config.yaml
train_examples: 245000
arch: "mlp_mixer"
mlp_ratio: 2.67
parallel_block: true
moe_every: 2
experts_per_token: 2
shared_expert: false
muon_scale: "original"
batch_size: 64
Rows from block 9 of a small multi-label image tagger, named by matrix and row number. Rows with one number within an expert belong to one neuron, the router's apart. Each number is 128 + 32 x the weight over its row's rms, rounded and kept within 0 to 255. All counts start at 0. Numbers have three digits each.
Before each expert's rows are labels from the 100 images, of 14976, where the router gives the expert most weight on average: "top examples" is what is common among them; "place" is the part of the image that holds the peak. Only what is clearly more common there than usual is listed. The data: made-up road signs on poles. In brackets: how many of the 100, against the usual share in percent.
# router: router (model.blocks.9.mlp.router.weight, 8x192, trained with AdamW), inputs 128-191
# gate: expert gate (model.blocks.9.mlp.gate, 8x96x192), inputs 128-191
# up: expert up (model.blocks.9.mlp.up, 8x96x192), inputs 128-191
# down: expert down (model.blocks.9.mlp.down, 8x192x96, transposed), outputs 128-191

# expert 1
top examples: arrow up (50 vs 3.4); orange face (47 vs 8.3); teal face (28 vs 8.2)
place: centre (35 vs 14.1)
router.1:119143122146080170145136145044130120090088135097130126111102122057115115159127166203193169077165124175135155098102110148126141081140163157111117117116210146111129113140127146136114118149119089
gate.0:094161101124155095144157115169103150117197096100201175108093119076120089150092113121063110128088153141096109082128108143097108146174172099119118095129065142157164187135132093170122109127107108
up.0:144126210117121123074101191115136084125134118126084130101144129111150118145107125087052168134170112120164120165109147139117086138124137069157216201128187130106126128104141148119076143174151161
down.0:150153111112139102076086102140213137121140178096101166208152172095117068080160090153125122124111148151155114079211152088110099156105138119143091179121133062081126094145120099110147116138133193
gate.1:130146176150156104195152173122172112091133140114163123149160115119095126165128135116142154172115124110127145160114108090131136135083128152096133148120160137145054151120096108191098119142146139
up.1:121175193118131082156128153117083164127085171110144107143164119060016125141142122121152128164089182073160163150103136094113105120115165099131050169138145165169095128107083115158114101156132063
down.1:135117158095135119074135137146116115130137089153097123117160185184099170107131117138149050170128067117103137107130161194159110120080136154098134132101113077029145054136140173104132124098114144
gate.2:209141123092083089105140153181155120119143143155142165142116130127120065124170171141131143142089190162099068106112122144156098176108153101094191100194126120152150143111097101100132148176093152
up.2:086120175162146114201160101122171156147145109135107106116122136091155115206146095105145189086114091108161143122135086144121194085133128122151085102150139118099153116135138164106188103088114112
down.2:168163138153099143162135133104166106124103124128153096136106102163145122132127140160143114102125148167075130126112174114136077113101149129094129148138110105112115105167157135182163149161136061
gate.3:097087101154143075100161075084145099095169124165162078117137121130132139115114156108142103163092080132151119100132092123088148154096152168146116162148147146111074191146139150113143141179140150
up.3:093130189065077145164179106123115135170184207104122050125146066140126143156089123148124139122123057118146098168151138159185114136104112117110113123093125129168059119118135138096101121108070068
down.3:115156112153186139144116132136198145094180142141167117163131169110100160127100170130103158131062083117142098149158140120091170109163090148134095102135165162112078193148118176082178115116108197
gate.4:093126082071143086144155154116128180112157148131083110155133041124090117102150130173136121173133146083203104124163176127145122129117148117169123166152186131120132066159134148092142056100081117
up.4:087132073154106104136117099137122170136094125117093138129112144062111126114091133135187127183102171069118112131158131151110073127061129137198135129102143149129124081057168127112125093103101060
down.4:126120167096160114062131075134075156156220094164191168165172156115112130121187092055071133144143075158082174144089143156136121198117102108120111143118132115170119184110092111134121152155107151
gate.5:140127080132156148109128093164083121122099163146112147151138124166153095103088137155105131072160126106091185185099147124175115168183114054159121174140107091123140128162175107099130121130101134
up.5:078101122154149126107115086120152129125141176072124105095135102116109156104120157169149082127115125057137138127170134099146125159174114154104140124146134166134137143160212118122130098114102136
down.5:128154173158136166165116109123165157070134160042080124128177107107121114127106148169060083141157114135110145135086122117139067114107147146131146129193114119108175165116155078164145149167103115
gate.6:157123082132131078121126139116095121143144137121137102132082128152164136152055094171159101138077118106080171151160082193125149173131145112154136123170155136122158115107152127130114081081164168
up.6:195137082133157111171148122126093109123125139119136170105102116138163130116078087188129088102060159147159153149150071140137158173170131107126158132113170134095209114111127166104111085084138121
down.6:152109116138090120148108123148136126108127191133140161171155146163106038180100149141169144109216146137081180186160117103084104143147116164157116169122089095173135127138120123124061141122098097
gate.7:158100110129164100141091127139125076156106118079189146144161025185147102146141133086124188140122120080110138119152111120097140194143176098102142134112111130155104100136115098131106085164143115
up.7:130153150141112097092100255128111096141154143055092098144124132153127150169117152114117176152083073092096149124110152104160146111100115138112124119115139144128166129113077167129119160066131160
down.7:056125163105108114179119089113137104142130049142151186207164090107119101110184072113108147116124121083117162144070125174047135131126144139152128130097168149138120128119130210183107178057121106
gate.8:094161110104087078100136132162121134021148159161114112095122125107120024181104139130115108163120154115131141155134089131111117129121157137142115119097157144132093134145171141074168133159149140
up.8:102190092092180085132160106139146136115177161083108143114153126096171157179186158101125151140173133122135098115085108141185154096131157072137072145097095147154081098099135149164090159067123134
down.8:133123115119087077191128163140108127136137110144104130103102164127112142138117127105112115106084116128155143110170131102065139117113133128042078128185114095117118132134112132121101065104123097
gate.9:122180188112105144108118109146108129169087176123121079141134120112141123106145136171094170181113169116100150165208166204172127106079103078162170140124139147119094154102086139141086162088095147
up.9:134133140130128106074053142117133076173088133149116136173125143118125131111171109120113219130120179120167130133186200150150144093064101109134126122150112070177095136090140122097157147093134199
down.9:117184162166124141073188118151068105102119101184084052078176084171116121110115152155154197165064151142172112115128124127161141101147132123091114107123147112142119117129132189117191106107129220
gate.10:097128194063138183088124102123169137117104081171094180141116156154123118105107133107100138126095115116092127086120174107124150180137117180110114200122091209157118121127075131111101121136121205
up.10:100168084174141112108134160127119104096182193126152057170130058122099143145121152112153140096111133130127150158171110129116193088118128115135138101109159104134126145097096114162129121146110040
down.10:199134096167111090124189137131114155160151231129192060096117168092118117124129148146152170184113073106116162172133052129128095127127170114161114075109114091102147153118125159123161120076163082
gate.11:176114081090087124116167107114111137115119057132099152180110082178086148086204105114137113189085137131116121134170165090133123212150156124128153158091111107075119130130182145133130121100093120
up.11:158112103176134104150169169110104146138185059109119099104111122203176154099059102094103145147151174086047150144098129150120165151132119121133131137119110127143139138111129106144090142106128095
down.11:099164087174090148155107142103093140138081185152138202151150167110107105192139127154130061146168121182095104136103195099166132148102125122105159123136102200108119171125128072129148127123127178
gate.12:106103110092143141113117174101129150114150126099123102103050153132119236148114113167108111152103074123150163114139146127108114159110092138159140163134146117162133129116149126080112104160171119
up.12:118111096140126100117118127103137168145099167154142126123137134145158069072070116084162088124115108134091119119124103122088088074118165173130009110123108129105182129115121144104186120120076096
down.12:187121115164082152139165149121130151144100090128187152047094131136117128181126168162223154163123128153126160165129133100103130130117104122136120122115106167153109125103135141136160104091202143
gate.13:122133165164143151208098163167140104127172179192128194133142145135134148085177061118153172193102123100090089118078183126162171137193149120136141145101119145136128088120131078092201151108100124
up.13:141143109123086136090084126108127163097131114133102099143111201161124100162147115133143105082146122116154171148137135100131110118035112190127071118156131101125129170168160185129082097131108107
down.13:131139152130105133159120156140151093130121140154180113155137127116093184094124125102114173109116134102105129122142113162156148102084156071141171152077188176077109116135086108141143164098122146
gate.14:083063089115152136098147109177155078103075171070089136101149126091092109147080124129144161142163118148068128110160123175103150113151114114148168125130095086105096097124178108117111113127090128
up.14:147101157174140111130129134100132153112154117137094109157103074135108092131123055142104151167142107149179103143082097084148139125149148142110142111168120077142184209155088181221137136184080127
down.14:185127101143126105154127157155125096176144143137106129118107151152117054096157099142129132146107118109137131085174147116109175155107103160164090152131130088111102109121127160094049154125213105

# expert 3
top examples: white rim (87 vs 8.2); triangle sign (74 vs 20.1); red face (25 vs 8.6)
place: top centre (35 vs 11.7)
router.3:139132092143100172101119156163094132097027146160116160127138114168177113097148112154120146109172164121125090156076130131146140173148106115120132183159143145061162198137100130164079141089161131
gate.0:127143122120107142167072098153097139134107102097122106141115118135100175162169193199127127156148159118089151088161151058150100147136145146121114144108121191109100083144090123079152070131140136
up.0:167088066037109145233148130182137101132096126128145108146121111114107152167121193119114142131106127079136146131130130084131102124161144080117087076110125095151108131191174101142169073132208120
down.0:108089124126103139089155138124193095069160140123109101111065171114124116101089117175106079198099125055110091143151107101162196165133163129123138128157123123111140130092104133084115142146177133
gate.1:103075124156127126118157126136157189015134119172103098123122134106138130097181134133121170062152181172134149153122168055100118090146165138159110155137114144131147149071134112111125130154137151
up.1:178205191127140123109092083105086059177142167122146097125170135144182097093076141157136092112168155123108107110132095148136141135205127115060124076157157106149162114161111156126132112124128117
down.1:208162135084079188079116135138118127219139153088095140113165078139139136131128108165093095168138147149114103135139120114135165123095102087145181090134096109144094118133116081153186152142123162
gate.2:094090184146076162134126118219162074041124149124131103129160192173059111099130137231142132138113170146096140128098124175171092089159100115117117125102116157142152072119093162102142108133183140
up.2:165137162116086175117119102098079153145123122057189107135163134076118134129136149145117020084108086112097190157143161093097080155176074135073138159115143162148119154081163153102152137154162135
down.2:126095104106131154108147135091079141177101129131112094078194074145125136189158164103129062126174097198141159120136154110088113140158122120118109136141094146139089159132110124116122154169120147
gate.3:141160165141149136092154206099133106105127065114109122098119156097078156120113174149134175149106115073087081165168168104124084150130145114114143132138090090130146144126134125197125086168183124
up.3:135149134180095037136134161143167144159137069060148119098141177169172124074149182091186125163084089096076148191112118157156122155180185117068134176112129151151106126117117133110169121136106138
down.3:114110144064172160084142096117147103147120145095141185158091149195144127103122122125088091094157125137161133058157190087110117122100135123106036093064116186141092097176153156120145147091127147
gate.4:145110143137143097152131121100108125123102148105135143135121190122128135142104089132138134148103104152095169146121097079130132118170126140161118132131111139069172199104164184054155111121123117
up.4:113159112153187102211083102065148155141123132156157112059091101102143133117164116087109109101121119067101123134091118120153219095146150133114112138148146150106116114180147105190103129161106102
down.4:130168106090099148093136195112151108138130131122126161165106192148132157114114098178135146126106093162127117085141136135110054127133064141119139200155110140126110120093143111178186135110155114
gate.5:118122158096119144156098155158147042099187114099098141119159077119158141073136096118119167132157135125115141137141129131131143129067125123122157108159092108130098101183115105130150135084142124
up.5:067152173106118119205074102124133130155135127077121115150114148072151057111095134162110099125124153186139133055156088110184131139154199103088111076132116083148138115105119148138118179136161078
down.5:154166132083072095109122146120158120083180145083123162173129080113109073127120090153132122113131149146162115075158148112124137129094086169079165113125134044141137151122144172163223100214080093
gate.6:079201147210082087169121081164136192160166161148177174115139166095116131211144122161148133128152146126138176084127149150118093216110101119111165144153130145179183126132134095097136120093126138
up.6:111069138103148157111130123076168108097112110136122116109128131180134146123129097076130169156162110120189131165136149131098095113098172107134141166097217131108085178124103161111132145164139098
down.6:115108116234146118143105120158139099141150099143148124165183084138106078118166149102073122130108119161071112172142109156132129142153164119192085119153091123128175157128116104094180137167119176
gate.7:104146109131128164071165147134132097171141122102139080120096181087139162153114145171133059121149134166150110141101137089086147107134135141194148166134143140106121137154078083147115117143142127
up.7:129070128182169184134138116107101129124159095163177131121116114109117109150095166109106163142166088188103169092162136114097115225128107119140092108090123148126138137105150152115098177162101168
down.7:149099075115142148121134116084110080163147157103096145153135100114165134153067162126103115126072123100117147167117091099160164145074116119133187078149195095137116141116186181132090112130162194
gate.8:080173124114106182202178180170186075105141110174128150134166108114145088166140113131128122142073156163079136094133115131144113156152059090117174106119145144070183083126145129119083076167165124
up.8:110125161138130089046122194093066187161126142127092129150058099139076192165115167106159140128116169103107131151170185104079093137078110137147055107150084139131146085115165158122171040092086112
down.8:054148110153134146132151138138081161129126150153111147089169129129160130084106097179143125154192123128090105172101172136122184149145182111125075151108165149115135097184174077105140111111163113
gate.9:120164177147070117080112178121171111169190171153156126104130141110102048094134154069116127105123166145090134165153118083154144159088056144158144083107129178117162141102056175126070150160161118
up.9:151083173191071112110120105191139079103132088163136108152078119086139080118100128061111114109164098119160155159120146121142172088142107148146219131129130156118136139074118133187113142191143144
down.9:128152142132163168088079141130085130084126143088072151113092126114131110162110103163187123092128164131140137136111148132067120109136074090098147196148131111177110135119135096169116126131094138
gate.10:158163110109128125123109181072139119069170175090137130136107142120124163155054083157109137105176094043120096143175162129121108153114076134084170077105146099173141096154119113086101147130098124
up.10:157139163072149166140137179087144099075157135126179116146077132063128182123084063167144125164149120084093093125145128153105123159125133154075157102138141097121159091133106155092126107137112147
down.10:106075127117115122183068153177124129148141135167122099132115178117057122167144178091139077185133099123119140152128041156169122099103143143154107135114135116141160152123163136163138104158145143
gate.11:167137121112117082150092124162102107119094083111181143148146160102121057158133131080142116088106163155117159111172151157133064154117146140161112179122094167149147137162175141126118106091094153
up.11:110074134155127139060130086117199068081115138119139108128166101175117154127153166108132115126154183118140058124112127053120109143101096151152121108110129102158159160085118176096090104123128116
down.11:151150085171101169141163113124133123155117102087119129141095170170159185153149121130114148137164097128113090144071166176148152141103190132173103150095152042144097094123097077091183189088121132
gate.12:114109090156128107098177163076129111059080087153121127174135133089140078146102164104156107154123122162173127148149169100139128124156157136113190221135127146157116123111156115080159188139078129
up.12:142207152108163123129131127060077172205160183119128078097119102162150142152110171129089085126174149103187149115099087194147127173059076145108155121128167137142144069134102120125132054129109092
down.12:110151171072151109170084133168085078199159149119120138141136116140148160157149167104121092162091161128107130127142064136075180142139106134156168035155108156135155110145103144162107153146159114
gate.13:098145136130101162144158135099156084135110093119131130137083105091179071124119115161056130075118144128056106145116171109159159130092149189104070121144082144140127125099105083139107141116079119
up.13:148156120119148102116080126104136148101175160124132194061132163135097146141139146102191131134156111141212090139081098133104136110160174075124143129129164142112131150165104153121123136094160110
down.13:098081121158116111165136124118104122151153125051076084146124110080174083090096155122121152109079136094117168154145103110141163151127131104090075061143082142114108117119112110146172134164077152
gate.14:127150133146101162167136171161100150112093181104172127147114168141149144121129075146116080131120125145100161129139109184195128121126142087093135149142170171118133150180051108141145120094146108
up.14:160130116089155150154117082123059156143166118108145119086081149119152141107116063132188093103187153178141192126105151071094121100127140150153119132104136142143159122096132093116107094040106097
down.14:144126154101062165154123161088115140084082193130087117107157196118109141180084158125105177054168122122119110148145093056147116154134155104131133121152134113173129090112110140120126157138136116

# expert 2
top examples: triangle sign (100 vs 20.1); orange rim (92 vs 7.8)
place: bottom centre (28 vs 11.7)
router.2:101110122088125154105199168125100150099111126169096161173112124099085174146124145153168171094166163139090096045103175147157124079110116103119193129185127157061155114125155166118145164107198098
gate.0:130161130145102060100087137131138096149158118086092146112108117154166115066145087199113165096214194154122129143151135081103152098111143171129048171103095105135152164119148187129123133147133150
up.0:171135140102141147040179114120107169169135113134130137144127125139104088134147148130129143122096103164148130163133168135091118110124140183125080163122097113185119127113109089114180122101086116
down.0:131089151138114153169110141201100087132136155083116172075090123166113134131115103124105143105177122121140090171141099105166109144146163142092089073074125145157117121142089109162113147159105106
gate.1:093132091164117096099147096157124109110160091130122098090084075119179090131121127156117117159124183191113087136221128192162137161126136103124088078115107122171157105164109073137067176109129116
up.1:124108107097126128109094142141130118111087108115141166107146172136104103106092127169127132129109165125093110131118104097127156133148106156102080077082113145131177122132130136144040143161205115
down.1:133147095134129113139104163145138138150204087132118129180150115148076119090137095112091126099129185158103183119117191098175115148064115104135071135158160184149088134113078186160136107139125132
gate.2:128112146116167174140103131099146169109144152099125065105132102110101147154168054090097125205151099162106164086089126130109089108130036134132086084136124130155104098155117142105199181120132126
up.2:168110093070121139133063129120133158122075132144126108063090091084097119145151138113114167160122106133174175113112134142125112132189028132124154155157101129153143136152140072133155115150057185
down.2:141143122092111080158133148121150151084147144194130191173133198105140117172089109089136157110166122129160123104077129097130109123129098159127105094064097087127180095147229145181158111040144113
gate.3:096190073187083146065077135153182112183055162143150116107143179101167098072199100123106106123109137143133102169092150133113183100168118153146094121121072090145084146169078064135151105136058119
up.3:114180095149119129088158157167192103170091152134103049102163176120131117128175130210155044154153139205148101108128133164118110125126157168119161131127123132101117150137097163104150168078113097
down.3:167117169172116122194150129152085096066097114160161160105155092112164111140166167128144134252151154206153100137162080112156083173138136104129112074108110205100136162106095146110140163170123135
gate.4:130147128143140098188154143198120132145102125184108155120163126147162105079098112152135138086103146191150084162126112157099165071121093081195103114174062088086093134153124139157088154163103128
up.4:091183194127104162100110165172134147088132147132095025162110180165134113086139108133066139170171084134108146089076082155133108155174112101081179167108100078094109149130108112092144111090159122
down.4:139159172119080099134149148101131152079162126139165150134110173143161115182167140160088200200106129154054094119130123106202122153124148120215121163113117166102156086127109124113118120133133149
gate.5:141119077096113118124198098108162126119149113115131106151131125109191149115171083134090128119152079117170111183148185145123159119165112111135133193103125202138162110189123122127136124148111065
up.5:204103088151057134127106092148175158054135149178133124135132117146121114127131088129166128143098111131133136192138130152205101148109134156144124165120099102137179104129180134083179183148098148
down.5:129116087106139132118170165151120120142150200072118082103121166105111148131139108148148188058139183116227101119129117156124146155091095110125111068127140106090110139108092121146097173157162105
gate.6:092097101198131160126127129125131113102062196121115162150122172121181119098113137108165092118125158135126139130131120086062168141143151167109170095112121143119156163135090173125106117227166117
up.6:116149153079187173198153101102080113096136119111132086164150059125129121082125094141154152089182162139092134172140153145121107093133129103113087108108186140158121122098139104130150106075085095
down.6:152077089123084149110107208067114117125143145112092164123186104149128165160120132076140163120131139136144197097100118047146147114142140051141146165108164130144102127108123160177112171146177129
gate.7:162086114159135195119082104141132124156103156169095118047185170129179118073087125135130138123174099177161132121144104123158122146092146151161104177118189146179108122126155134140150108131116139
up.7:195092171221176206090120097173121173143150167175109148174143143129189171087116128122114175114141151134133093108171048161103110144127091093117173140084158154167095132145124124145119087115133159
down.7:132093065056163080139096129049131096096086092097162148092086105124114153151129150157147089126107162147107092104092216138120126154155139136147106060155145170153148117142148160125126121088115115
gate.8:160162113161140129107111131126169109097084133096155110110127149123077075142154080129154150091094126210150159170146181116122134149107102125098155124142111103115153084114130110093111147125172138
up.8:059089128102148145125143179175145160105153087163114168122137122110171123102153155147105135128184115080162154190130060140153205154115159083170169137059129157121104132119154138166152163154076129
down.8:150090188136129134115086152092135111140120159107133135181083189109112158142132120130077149081152143159184164086156169118144158082131124160115118161132066140057082129110084132111180099117108178
gate.9:177173050203082131092086143133156101102101110103121152138159138112132192027101170106116128107145113166088140095139081107146121155110075154107140102152111109133141145136145124124130130183047132
up.9:114116168120180125189157154079187095177131141161095102146050137116156082127164153129091124121125143120095123102154113195116149113075146117142209096124169132122167166157088076151131146092114139
down.9:160108120132082128037078147148160117125179102115115091103207118148136138141115092149146143180147106092095078175105098128145159141139083140154106097097086127159195161165181097145139174121123122
gate.10:098136147103107154130182097156117158138161204134098072039105150198201110113145132154086119098103141099130111090137111138146164140119150144124128138105155105194167095138187097091142168144110121
up.10:190145133099162151092100141117155102073080139160151135158173168061157129092102101147123074158117126153122160116141100151134141105192133107123116108128148118092142163102120112169152145136131107
down.10:163098141101155155127099140144159155120146077100122152097053159079140104096102147127068166132058104091157157164116100064121167143155132163149173105138129181059168144133076179058062137090121132
gate.11:101120121120100157145161129101174131125173127120218125152180166100130089139139177136188154145151116150145089100098158120143181122139102115082125072116119146107153118166088097137106160060051071
up.11:183136121138150195150092050107151129101123110122189144076131160099126155105119175143114113108097092102189090096089078151141150123158078147155132087103141188140160144147170107128194082115080066
down.11:149110116132148144176121125132149132117125096109091129135092168137214109102073129120155113123132124212131140166152087117117094139141157153123069130141114169071100138143133185154187117162151173
gate.12:123050096083171140120130115137119070133118122153116141072134126183128135093119135146083127148172097090188137074134188169116156101105109183142094134174159151092041113095079154171096121097087122
up.12:142119105143112155090142120147127141149089133158159165106141152191129143079168090086100107087134088087100182211111168144132127092139138178097106200143099109091127118107137177137118123092104146
down.12:123129095142201094156136144139153112100122106097105163056169173127123162144129080162179128138096188137097110142110123181165076081089076099142106094142167163106142148104104141138153148092070151
gate.13:066062121074110139184130138121119109071147090120106134107130142124152153187109170112116088153153171195160092161141155074169142130096125172128137153134068156122124158113097154173155151073135188
up.13:197078088127160133091155118141155131115091117186083122139126102153113113125100095194169145123141184119107158076121141096151107141121159160136140120095163118082115183103133156136072089075164132
down.13:149202117150106200122074153106121143104156160197108157165120167101142148072171098124126100176155022111174073118152139145121087142146072100156133145166199089115145117168148125167127097130142108
gate.14:151112029125117130173160076110119170146122127122120086152135127189109081127111129160177114115108162180072142153102091083100126121128167135157096146161125138051102151172106198083093114165056156
up.14:100102132152093115206087062121125106145081131101127132126160152155176158094128142166153157129124184117118101111165175192143140147183139072150104109136132094204112118136193092165113096175106112
down.14:123151140169165134068111144076084118141132190139127205111118153041160114105116128149133060088170131107171118164156100137120126102066120123137117133147117158147115176167131117116109162118107088

# expert 5
top examples: ! (40 vs 3.3); brown face (39 vs 8.5)
place: bottom centre (34 vs 11.7)
router.5:138152112151113106114158143118109152082160129125125180174150097134119153160164162077173140160127120149149100124143163125087153117124150103112138166174168098103131116143147088122139129056167114
gate.0:107121108062121126153150063153084064152121062158116068082111146125092092156074185111158136097148143105116133109130120141131179174104198155108077121109145098168098100143101117118155073168093149
up.0:117093135106107137146125119110098081099101116065096158099076145112117140145097165168137134134143087096160110186138080165105143135127154126136118180106156135153149071082072116160190080129164157
down.0:115123073089191109141085177119127127152223085188129122144114134155133119108127134130143098131133112101134147173157163101109075091084105123103154178134136101134181131117117126119064168154090097
gate.1:139146170140104129132092113121115136155111141167214072154094192122166110137062140124124157144129082110109083089119132102118152085156192133178152167118100134104160122142150143098088086127194176
up.1:155146122124077173142088112202178079134118120155185146176113170101201109201091118112093069081176086122124111073104070113131127169086213118103137167132157158095165153146165127127111099096147170
down.1:148110101149176168149182122105160141145115168118129160088025111118124176139122170107126065132089101128095153102205104136164136116086105102165112114081157096075127134081173161129199110123108181
gate.2:108133105143136111122089119141120140073109196181089086103122133187142110145153150118141101032154134123099125117179163132186164141173119088113135089121152093117143112150152116124122120135126160
up.2:109169120180166138099064133089150158127172130173167113134098170122110083183193086147124190170150065124150130121182130107115105137181163131145169094117140144129117118166136094098148107137148054
down.2:177149101117071104157131132121082122097118114136096106140151127102118206115131098078211156108132141156100166136133108108118138111084126074122139157138192145119123104080106152129109063163138165
gate.3:125062088087123110065170152138149127049180189064148124093116165184083151144110157151161168102066093117131176092076114113092122120126083100104080132099157161090090120131162145158079121144113158
up.3:151135155137110157105121111120002071137104084117158079105145113124196172104159121106129135132140120165168095166147141155095104112155092124132113099117163077098170135146153162158158162105099070
down.3:142122142094096122126160192110150179145035154150162138139063138131110087171096145169150139110155094131138169139085096116096194118098104133185143129182095116130128162104136123137063151194144125
gate.4:155066110160122132092153119127147125109099160184108058125155105189078094131131163165158116115133088140193114127183157127128108157083130139146135161094127106112103182151142120092107144126070112
up.4:117148122076147160167153102148141103158165175148148103139098147101149174057085079117103131121145098118120155103135108128164124096107115129117116168081104023104081100079127172147115178158110175
down.4:175098134079112176117109147139070142146101089123074146070139155123083078164115140085123143126102184090100134155100135135152123182134143149183167101175062185089057164099177104126173078147117142
gate.5:118076133102079128179155096122179118147130085148171134147078166164153104087070105140143140131123143071109115130231131109125108131128137145114131084139076167126123121159099071130166161120188095
up.5:149143165156145098157110084103165167132109085085109135143179144118124061131140175158124124096136122174144143125100116096098098099115184139119015136143161102153124186114146188138176085054115172
down.5:098109114113141141196197137123119089152075147163162168141085114118092171130146112117142110084077074089124122123124119117099200139132161163113167130127139108124104106144181107159098126142139087
gate.6:129138071135166164105104079179116094138125133200146111153116126176149121144112154138126126109131159164125144112191108083099094132134129092150054090122088151102159141120148134191141152102075120
up.6:113099178087097133169159158077154143117144138067128133098162138105172149113164131068090077152123081121125095123062123157159123097114127121113184137139150114124089150142105133084074134152138167
down.6:124101126118124116148143175108138105095165084172094126093151100153110106156177145112090110132119128103092139156140131195125115143060076167141161099118147112137089138132125098134094090200051145
gate.7:157110144099093162215122116125119171097124060156094106116082117097072180199098122107119151115096155088086141167173114118155178126084114141168104124154154201115121190070107113167084185086141145
up.7:136126186160144139138130161097120150074122072125082095120089134086092111169120100105131163107084186112096124176187113113142212128079095154168152093126153175057132124088120126176065143082142074
down.7:138104117081131127063077135120103072183120121152132165137204146145135142075096115107108145178158142105157172103120141132140136069199138128081092143180111139124128112153144156106175088111171100
gate.8:093138119103150149088156184170158204059113066119110124152135146108098101116099137146120081135183159153157184148092114112122115109146072146132169159153154146154148150154129186140067137186103089
up.8:095122080080093095107105135147122179175133103142113153146140131114165098151144148156164176165165123093182062131178148167148154137098122108142173150112136113116165112131082065152069130075144131
down.8:182102123157169128118135160158104169158143164157096117117086120162126181085154134146155147109150123126187140092121157143131160139146154124141159143086114212110101151127128140070151129181204119
gate.9:117102116104140179151103098148142156190153126163149167156112131137187059140158141116074186082169085089114102142130143101193125063111098081087144132164124146144157104124175128118147122100123160
up.9:131103107157145171114159151139158125081085117151099178138088108133145127134197143135118211093113134104155130139138107112128150101144123116088178063119179122212140115090154094116128123131127108
down.9:144102122174105155144153154081090158100178159116159091090167147108086072157080154155192108122150081175080118148109094177151115123142140120069162120128160150090085112137098127149058100068110110
gate.10:116163146144139093141109142094127133093152171081145165126199129092136138172169169128137172138108119127135120166142120152173065145140072070126136101098087114167143150189123125099100064082121176
up.10:126134115120133127085150132142107150073189124079127131070185170131177162148156110074118158194128199157141131138117106144146082154153089096155146149089088109169161157149126146099158073138148134
down.10:114087150108107112186146128166152126128127130116140110188129075090137111116150135113156113170161166139112127186137159140110129138128159121116164102123142176068088131074169115144182087117108130
gate.11:141105165102139147120102127150169083150136092148155185175126181137172112147068164138165087097082137109077121109139090113145140118104168115102196125158139132196169103149133128099104134127151142
up.11:125126115101125100135103117123164048125140070148160186189150152124138102157122155151160102126089120085139126157129071111148153135110163137100240156182122181194174109149150138087140180118115141
down.11:150136157178092080174149183164140104087122123127157098142060110140121129109159179126092144136128154099076185069129141144121130073093154116121141085148153105083124144120136129153127101166141096
gate.12:166198148134169138061159141164117062127176112125171097136137138148152083101095082087147119084119163113147134095123109101068129143113137125206160122111236172146145160143138083149119121129144092
up.12:094066105107106122172146088118152191112099124149131173132131114104090135199175152175126166164188115175162135118148139123183114175153086161108070096127038124142111132082101132117109154102152130
down.12:148167117141179131085119195123099230174140122126127147128131117078140054167148147149107146147151116205113085108116123125121131148102124120106120134159052117130143111161109050118106144128129100
gate.13:152127140143058096191097145135125103149161145131118125146124124118130162087231096125086148171099157104132141169165136127148135132160115076160130120161126135098106126060070155073094103148195131
up.13:147118157126133167106093156150203158141121121095124106106122159115111113121127169169121098148115093098147127100112141160039125140109119092094150145135167106084149165161120140100098156129164129
down.13:085173120148117053130158131108106093147086147151131162165150165167091190147109082149123127134110120134095119072124106123111053132159098107092110135120124181101179133149150124120130122108109120
gate.14:114154085180130152099121068116142115132132127113081139163139105157121168154150117155110168138149141154115164106125110115121161114127159131093092129110080098141101048137076173191147109062164143
up.14:132149079127135114099128148174102141070146148120120122174105129139103206098069125133163132130110103125127086111143129130139136138173089110103118158091139130132145125169122094134107097150203135
down.14:174179183157119093214138058188157096166114130087204153095129101157175086128194190142069188060126135145159130112125112093068105143153107145057133148146128151127085144117137094141144150064134144